Weights of a small multi-label image tagger: 48-pixel images, layers 6.
Rows from block 2 of a small multi-label image tagger, named by matrix and row number. Rows with one number belong to one neuron. Each number is 50 + 15 x the weight over its row's rms, rounded and kept within 0 to 99. All counts start at 0.
Before each neuron's rows are labels from the 100 images, of 14848, where the neuron reaches its highest value: "responds to" is what is common among them. Only what is clearly more common there than usual is listed. The data: drawings of small networks of dots and links.
# fc1: MLP up (model.blocks.2.mlp.fc1.weight, 1536x384), inputs 301-343
# fc2: MLP down (model.blocks.2.mlp.fc2.weight, 384x1536, transposed), outputs 301-343

responds to: ladder
fc1.164:37 70 61 31 44 32 48 50 65 69 39 37 58 40 50 54 46 43 26 56 49 71 78 47 59 61 51 67 30 50 47 44 65 60 39 64 48 39 36 73 41 81 43
fc2.164:71 25 55 67 66 39 69 51 53 48 40 46 58 63 49 59 29 43 33 63 54 53 51 36 15 39 28 31 55 40 56 53 52 33 48 53 53 60 57 54 25 70 53

responds to: grey dots
fc1.182:30 42 55 33 46 57 32 54 38 16 61 32 41 30 56 39 38 48 26 58 63 42 49 34 36 40 68 45 24 51 29 41 41 42 26 57 52 64 36 43 55 26 51
fc2.182:41 32 33 21 55 45 54 53 70 45 43 37 51 41 41 57 52 55 33 64 55 51 48 38 58 53 37 47 55 23 67 41 68 39 56 65 56 63 66 71 62 69 43

responds to: laid out on a circle; nine dots; loop; kind: chain
fc1.654:36 55 57 52 21 54 55 63 24 28 49 33 49 62 62 59 44 29 51 41 44 65 77 44 61 30 43 18 35 08 61 48 46 16 43 44 44 44 65 32 59 33 27
fc2.654:88 65 85 77 40 45 56 42 40 42 70 56 74 71 57 31 58 38 48 37 42 48 71 47 66 64 55 36 90 69 37 53 28 46 49 35 44 60 26 73 44 50 30

responds to: complete
fc1.111:56 64 47 61 84 57 64 64 49 42 66 45 45 47 36 23 11 56 15 42 41 30 64 52 65 53 40 38 48 41 69 47 57 52 38 49 31 54 51 51 67 72 65
fc2.111:32 60 78 45 70 34 62 58 46 26 64 46 56 16 49 43 58 44 52 73 55 38 58 50 23 39 53 30 50 68 60 56 31 85 57 20 72 43 29 27 64 50 41

responds to: complete; nine dots; two groups
fc1.241:39 61 34 54 32 46 50 80 42 45 67 51 35 58 43 81 51 38 61 84 18 48 32 31 41 77 57 71 38 57 67 31 56 48 54 33 19 47 40 21 32 68 64
fc2.241:29 45 48 54 49 48 35 43 67 66 64 62 47 45 34 29 52 36 60 58 67 48 55 52 58 51 59 49 42 62 49 50 51 36 23 32 53 87 22 54 44 53 43

responds to: pink dots
fc1.56:52 51 31 72 35 49 54 64 28 52 49 61 67 41 52 44 36 60 50 49 61 26 64 43 46 42 70 53 45 36 20 56 58 52 52 56 39 41 30 39 43 58 68
fc2.56:50 32 63 76 37 33 47 39 64 70 41 37 90 71 55 45 55 33 19 35 63 59 41 54 36 39 55 59 56 71 58 26 53 78 62 44 41 23 39 57 35 71 39

responds to: grey dots
fc1.22:42 23 55 29 71 81 88 48 45 41 38 47 44 59 67 39 59 46 36 31 53 47 46 37 65 48 42 33 30 56 61 58 60 55 42 70 52 50 42 51 69 69 46
fc2.22:16 22 63 41 47 79 49 53 45 80 50 51 55 39 24 52 25 47 39 58 29 31 41 64 32 40 65 54 41 49 34 50 39 84 54 65 49 76 50 25 56 38 42

responds to: five dots
fc1.462:42 23 45 58 37 46 41 38 45 76 57 64 49 32 53 56 51 41 23 40 61 60 70 41 35 49 62 24 62 17 57 50 49 58 23 56 42 57 42 81 62 79 41
fc2.462:53 57 39 49 54 48 59 26 54 51 49 54 52 48 50 66 47 64 42 58 05 37 37 60 19 52 60 36 39 54 28 55 48 33 69 36 56 36 25 45 37 50 44

responds to: eight dots; ladder
fc1.173:65 19 34 71 55 49 48 46 30 34 33 50 62 78 31 52 40 80 30 53 68 44 62 39 66 36 63 48 68 33 45 56 55 44 63 63 36 00 57 59 58 29 54
fc2.173:62 71 21 31 52 80 50 28 54 43 47 53 50 37 33 53 45 39 64 45 32 64 43 45 40 49 58 66 43 33 16 40 57 50 38 36 70 37 49 68 55 24 48

responds to: teal dots
fc1.463:60 50 56 58 25 46 56 67 66 67 58 43 56 56 47 36 58 29 53 52 71 37 59 45 53 20 44 45 61 75 40 55 40 12 65 29 36 27 67 27 55 46 50
fc2.463:48 49 43 76 47 40 32 63 63 61 57 33 52 39 51 42 42 48 44 59 36 74 56 42 53 50 28 41 52 41 16 40 19 53 90 49 58 53 53 51 41 59 72

responds to: teal dots
fc1.499:80 31 38 69 54 22 25 40 50 33 23 45 28 21 52 34 37 40 54 65 41 39 28 53 33 87 55 65 30 38 38 30 36 38 07 63 50 30 36 47 48 46 56
fc2.499:25 67 38 73 59 80 60 51 65 72 56 36 51 70 32 51 47 46 31 46 55 47 38 39 78 70 40 53 48 55 63 20 38 51 49 48 74 38 62 20 46 86 55

responds to: eight dots; red dots
fc1.355:30 53 60 57 55 13 49 38 48 35 55 82 57 34 65 45 47 39 42 43 47 37 69 54 68 43 59 45 34 54 51 30 35 37 40 64 40 39 69 39 59 39 61
fc2.355:40 42 68 61 45 81 62 46 37 58 32 53 29 43 33 42 63 66 46 45 54 43 38 43 62 52 66 59 43 53 47 61 60 49 83 33 67 62 43 61 37 76 41

responds to: nine dots; two groups
fc1.202:49 74 36 37 42 62 52 44 41 65 36 32 57 67 39 50 56 18 61 41 51 86 42 67 49 65 40 80 39 52 51 59 44 56 64 53 71 62 24 45 59 76 27
fc2.202:53 64 34 31 48 66 41 48 34 51 62 37 38 65 36 43 59 55 55 61 52 58 56 52 78 51 30 47 53 67 53 72 67 56 34 15 40 67 47 75 24 67 68

responds to: eight dots; blue dots
fc1.593:42 78 57 34 36 24 63 23 72 32 68 48 46 48 26 34 23 51 32 57 54 48 60 48 41 36 88 32 74 52 81 73 41 31 82 62 73 75 39 28 51 60 33
fc2.593:20 29 60 81 53 88 46 39 45 48 35 52 39 46 34 48 54 74 52 34 64 45 45 46 53 76 44 65 08 31 61 85 45 58 53 31 36 60 40 49 86 51 55

responds to: teal dots; five dots
fc1.491:13 34 57 54 56 59 29 36 30 31 29 86 60 47 21 39 41 42 39 52 41 33 39 41 15 74 35 53 47 82 64 45 72 80 36 80 51 68 60 47 72 66 38
fc2.491:61 51 56 87 60 56 61 36 54 67 62 45 46 84 43 66 42 39 77 53 31 46 53 64 71 46 41 65 47 68 26 42 55 49 71 56 88 35 44 40 53 67 57

responds to: complete
fc1.607:60 60 52 45 68 71 59 53 44 66 21 40 36 40 43 41 69 13 33 61 38 83 56 55 52 38 40 45 46 57 27 55 54 54 36 39 37 59 34 68 49 15 39
fc2.607:46 63 53 34 62 49 57 51 64 45 43 50 43 75 43 48 28 58 73 69 41 52 43 66 34 69 39 51 48 60 32 58 52 38 50 64 62 54 51 56 31 67 52

responds to: five dots
fc1.679:63 70 44 56 56 49 51 46 43 62 54 62 79 61 45 50 26 36 44 45 54 31 99 58 30 61 50 57 41 67 35 60 59 51 49 39 57 55 42 37 66 63 47
fc2.679:58 41 51 48 49 48 47 37 32 26 55 56 45 44 66 34 61 49 51 53 61 52 53 45 51 73 70 36 65 50 59 47 78 67 52 49 68 20 46 65 42 30 80

responds to: teal dots
fc1.441:61 06 47 66 52 56 48 06 37 45 51 66 49 50 41 53 26 52 74 87 45 34 28 55 49 78 35 37 72 41 39 28 93 46 46 26 50 47 42 71 33 38 58
fc2.441:52 48 60 69 59 25 54 18 44 62 24 68 48 56 44 30 33 53 29 60 39 57 45 41 78 55 10 43 44 59 56 52 50 44 19 37 82 18 59 23 44 46 40

responds to: teal dots; star; tree
fc1.507:63 46 50 44 41 77 40 15 19 53 25 60 41 39 40 60 45 99 52 49 46 58 23 66 49 56 59 51 62 36 36 67 30 49 76 71 40 71 54 56 36 62 51
fc2.507:62 54 16 69 36 41 51 48 69 75 25 47 31 47 33 57 43 35 70 64 63 38 60 58 71 32 76 49 32 26 56 47 62 67 56 24 57 48 59 44 32 77 36

responds to: pink dots; complete; purple dots
fc1.608:52 77 30 38 44 61 59 31 49 25 53 51 46 44 63 23 61 26 48 46 61 58 59 17 40 18 60 50 31 55 38 40 51 37 68 69 69 55 52 40 47 44 46
fc2.608:22 61 19 44 30 86 33 22 48 49 55 40 62 48 49 35 67 62 68 52 84 28 44 50 27 14 23 40 53 66 45 39 64 73 52 74 37 61 71 60 32 40 74

responds to: ladder; laid out on a circle; eight dots
fc1.406:54 63 63 73 27 47 48 33 60 45 32 65 74 42 48 71 48 60 30 42 79 68 55 46 45 67 51 47 57 44 56 59 38 73 52 64 41 39 59 36 72 44 53
fc2.406:47 45 70 49 64 43 58 52 54 42 51 51 64 40 53 69 38 61 40 32 43 50 78 54 53 50 59 37 52 53 45 48 61 76 33 56 58 62 39 47 68 33 59

responds to: teal dots; complete; yellow dots
fc1.454:70 46 85 58 47 30 66 41 71 54 55 59 45 47 65 75 40 66 32 31 58 38 57 46 40 81 54 46 75 35 55 70 53 51 24 62 35 64 19 62 58 79 45
fc2.454:35 61 48 48 56 59 49 47 53 60 57 66 50 53 62 42 55 13 69 39 54 43 55 54 51 51 56 73 48 51 31 48 44 65 33 70 63 54 69 43 17 42 50

responds to: eight dots; ladder
fc1.729:56 51 54 34 35 66 32 42 16 58 55 54 47 47 51 58 80 23 92 37 55 34 50 36 52 43 62 82 52 34 28 43 46 60 66 65 39 37 43 27 31 52 38
fc2.729:39 44 55 57 54 69 44 36 48 41 73 66 53 19 23 45 50 67 62 53 44 46 25 73 55 25 48 34 45 26 41 68 21 50 31 48 48 76 38 57 89 62 49

responds to: pink dots
fc1.214:75 55 54 67 56 57 40 79 56 65 73 41 28 65 56 64 62 76 54 50 77 00 43 60 42 55 62 44 63 19 62 39 42 32 44 74 42 43 62 66 77 24 67
fc2.214:29 22 27 52 68 80 48 40 56 86 16 73 62 44 41 57 45 35 66 48 64 80 37 36 37 38 42 53 39 48 41 56 54 63 73 48 48 52 49 60 49 48 42

responds to: laid out on a circle; ladder; eight dots; dot colour: orange
fc1.477:29 28 36 43 52 63 42 69 45 42 34 27 45 68 56 27 08 47 60 39 56 71 59 44 52 64 49 58 51 53 40 55 30 74 44 40 25 26 29 56 86 40 60
fc2.477:78 43 64 44 63 34 42 59 52 54 48 55 57 49 46 74 51 30 66 51 62 54 64 85 48 55 51 71 47 59 45 50 74 39 44 33 75 50 51 32 39 43 25

responds to: complete
fc1.209:52 42 31 45 49 53 70 65 45 61 50 48 50 62 32 68 59 45 47 82 52 36 37 48 71 60 63 66 37 77 35 40 52 57 45 52 55 57 46 45 40 29 53
fc2.209:51 58 30 43 45 28 75 44 50 52 43 31 58 52 44 55 60 46 82 24 42 45 60 58 40 38 38 29 09 35 57 25 19 38 28 45 77 47 72 35 46 61 70

responds to: teal dots; blue dots; complete
fc1.392:71 47 51 81 36 42 38 69 50 35 75 40 35 29 60 72 39 38 68 47 71 58 39 48 49 74 60 59 32 49 72 61 70 39 46 75 30 50 44 77 66 91 44
fc2.392:50 35 49 56 51 65 22 77 40 31 46 56 66 41 35 31 75 66 75 30 76 51 64 45 59 64 44 41 52 54 51 38 50 34 48 59 28 41 40 65 39 63 50

responds to: nine dots
fc1.207:37 48 26 67 40 18 61 37 39 63 68 92 68 55 49 34 42 49 51 53 59 50 40 53 41 56 45 48 56 53 77 60 51 53 53 65 63 89 40 53 31 53 63
fc2.207:58 27 51 50 58 62 64 64 54 46 29 46 35 36 41 45 35 50 56 45 52 47 73 40 53 62 66 18 55 13 74 48 63 68 37 69 50 59 68 47 47 67 59

responds to: eight dots; ladder
fc1.553:00 44 34 79 71 37 73 51 45 66 45 55 57 67 38 66 20 40 26 33 56 66 28 57 65 63 48 20 54 31 48 40 44 64 88 53 42 27 47 52 39 50 30
fc2.553:52 36 32 47 73 44 61 56 32 50 47 63 37 43 47 45 63 33 64 74 51 64 87 43 65 58 54 35 52 50 43 54 44 50 61 41 64 78 30 53 47 33 65

responds to: grey dots
fc1.365:36 52 61 64 45 42 70 62 38 47 33 56 66 06 32 48 57 47 48 49 53 34 28 66 45 30 48 58 69 50 73 33 41 40 41 46 49 40 29 53 37 39 61
fc2.365:67 41 43 73 61 29 50 35 39 81 57 66 55 29 56 66 50 42 57 24 56 39 27 39 40 57 36 57 25 47 44 42 55 32 50 82 54 57 54 21 65 43 33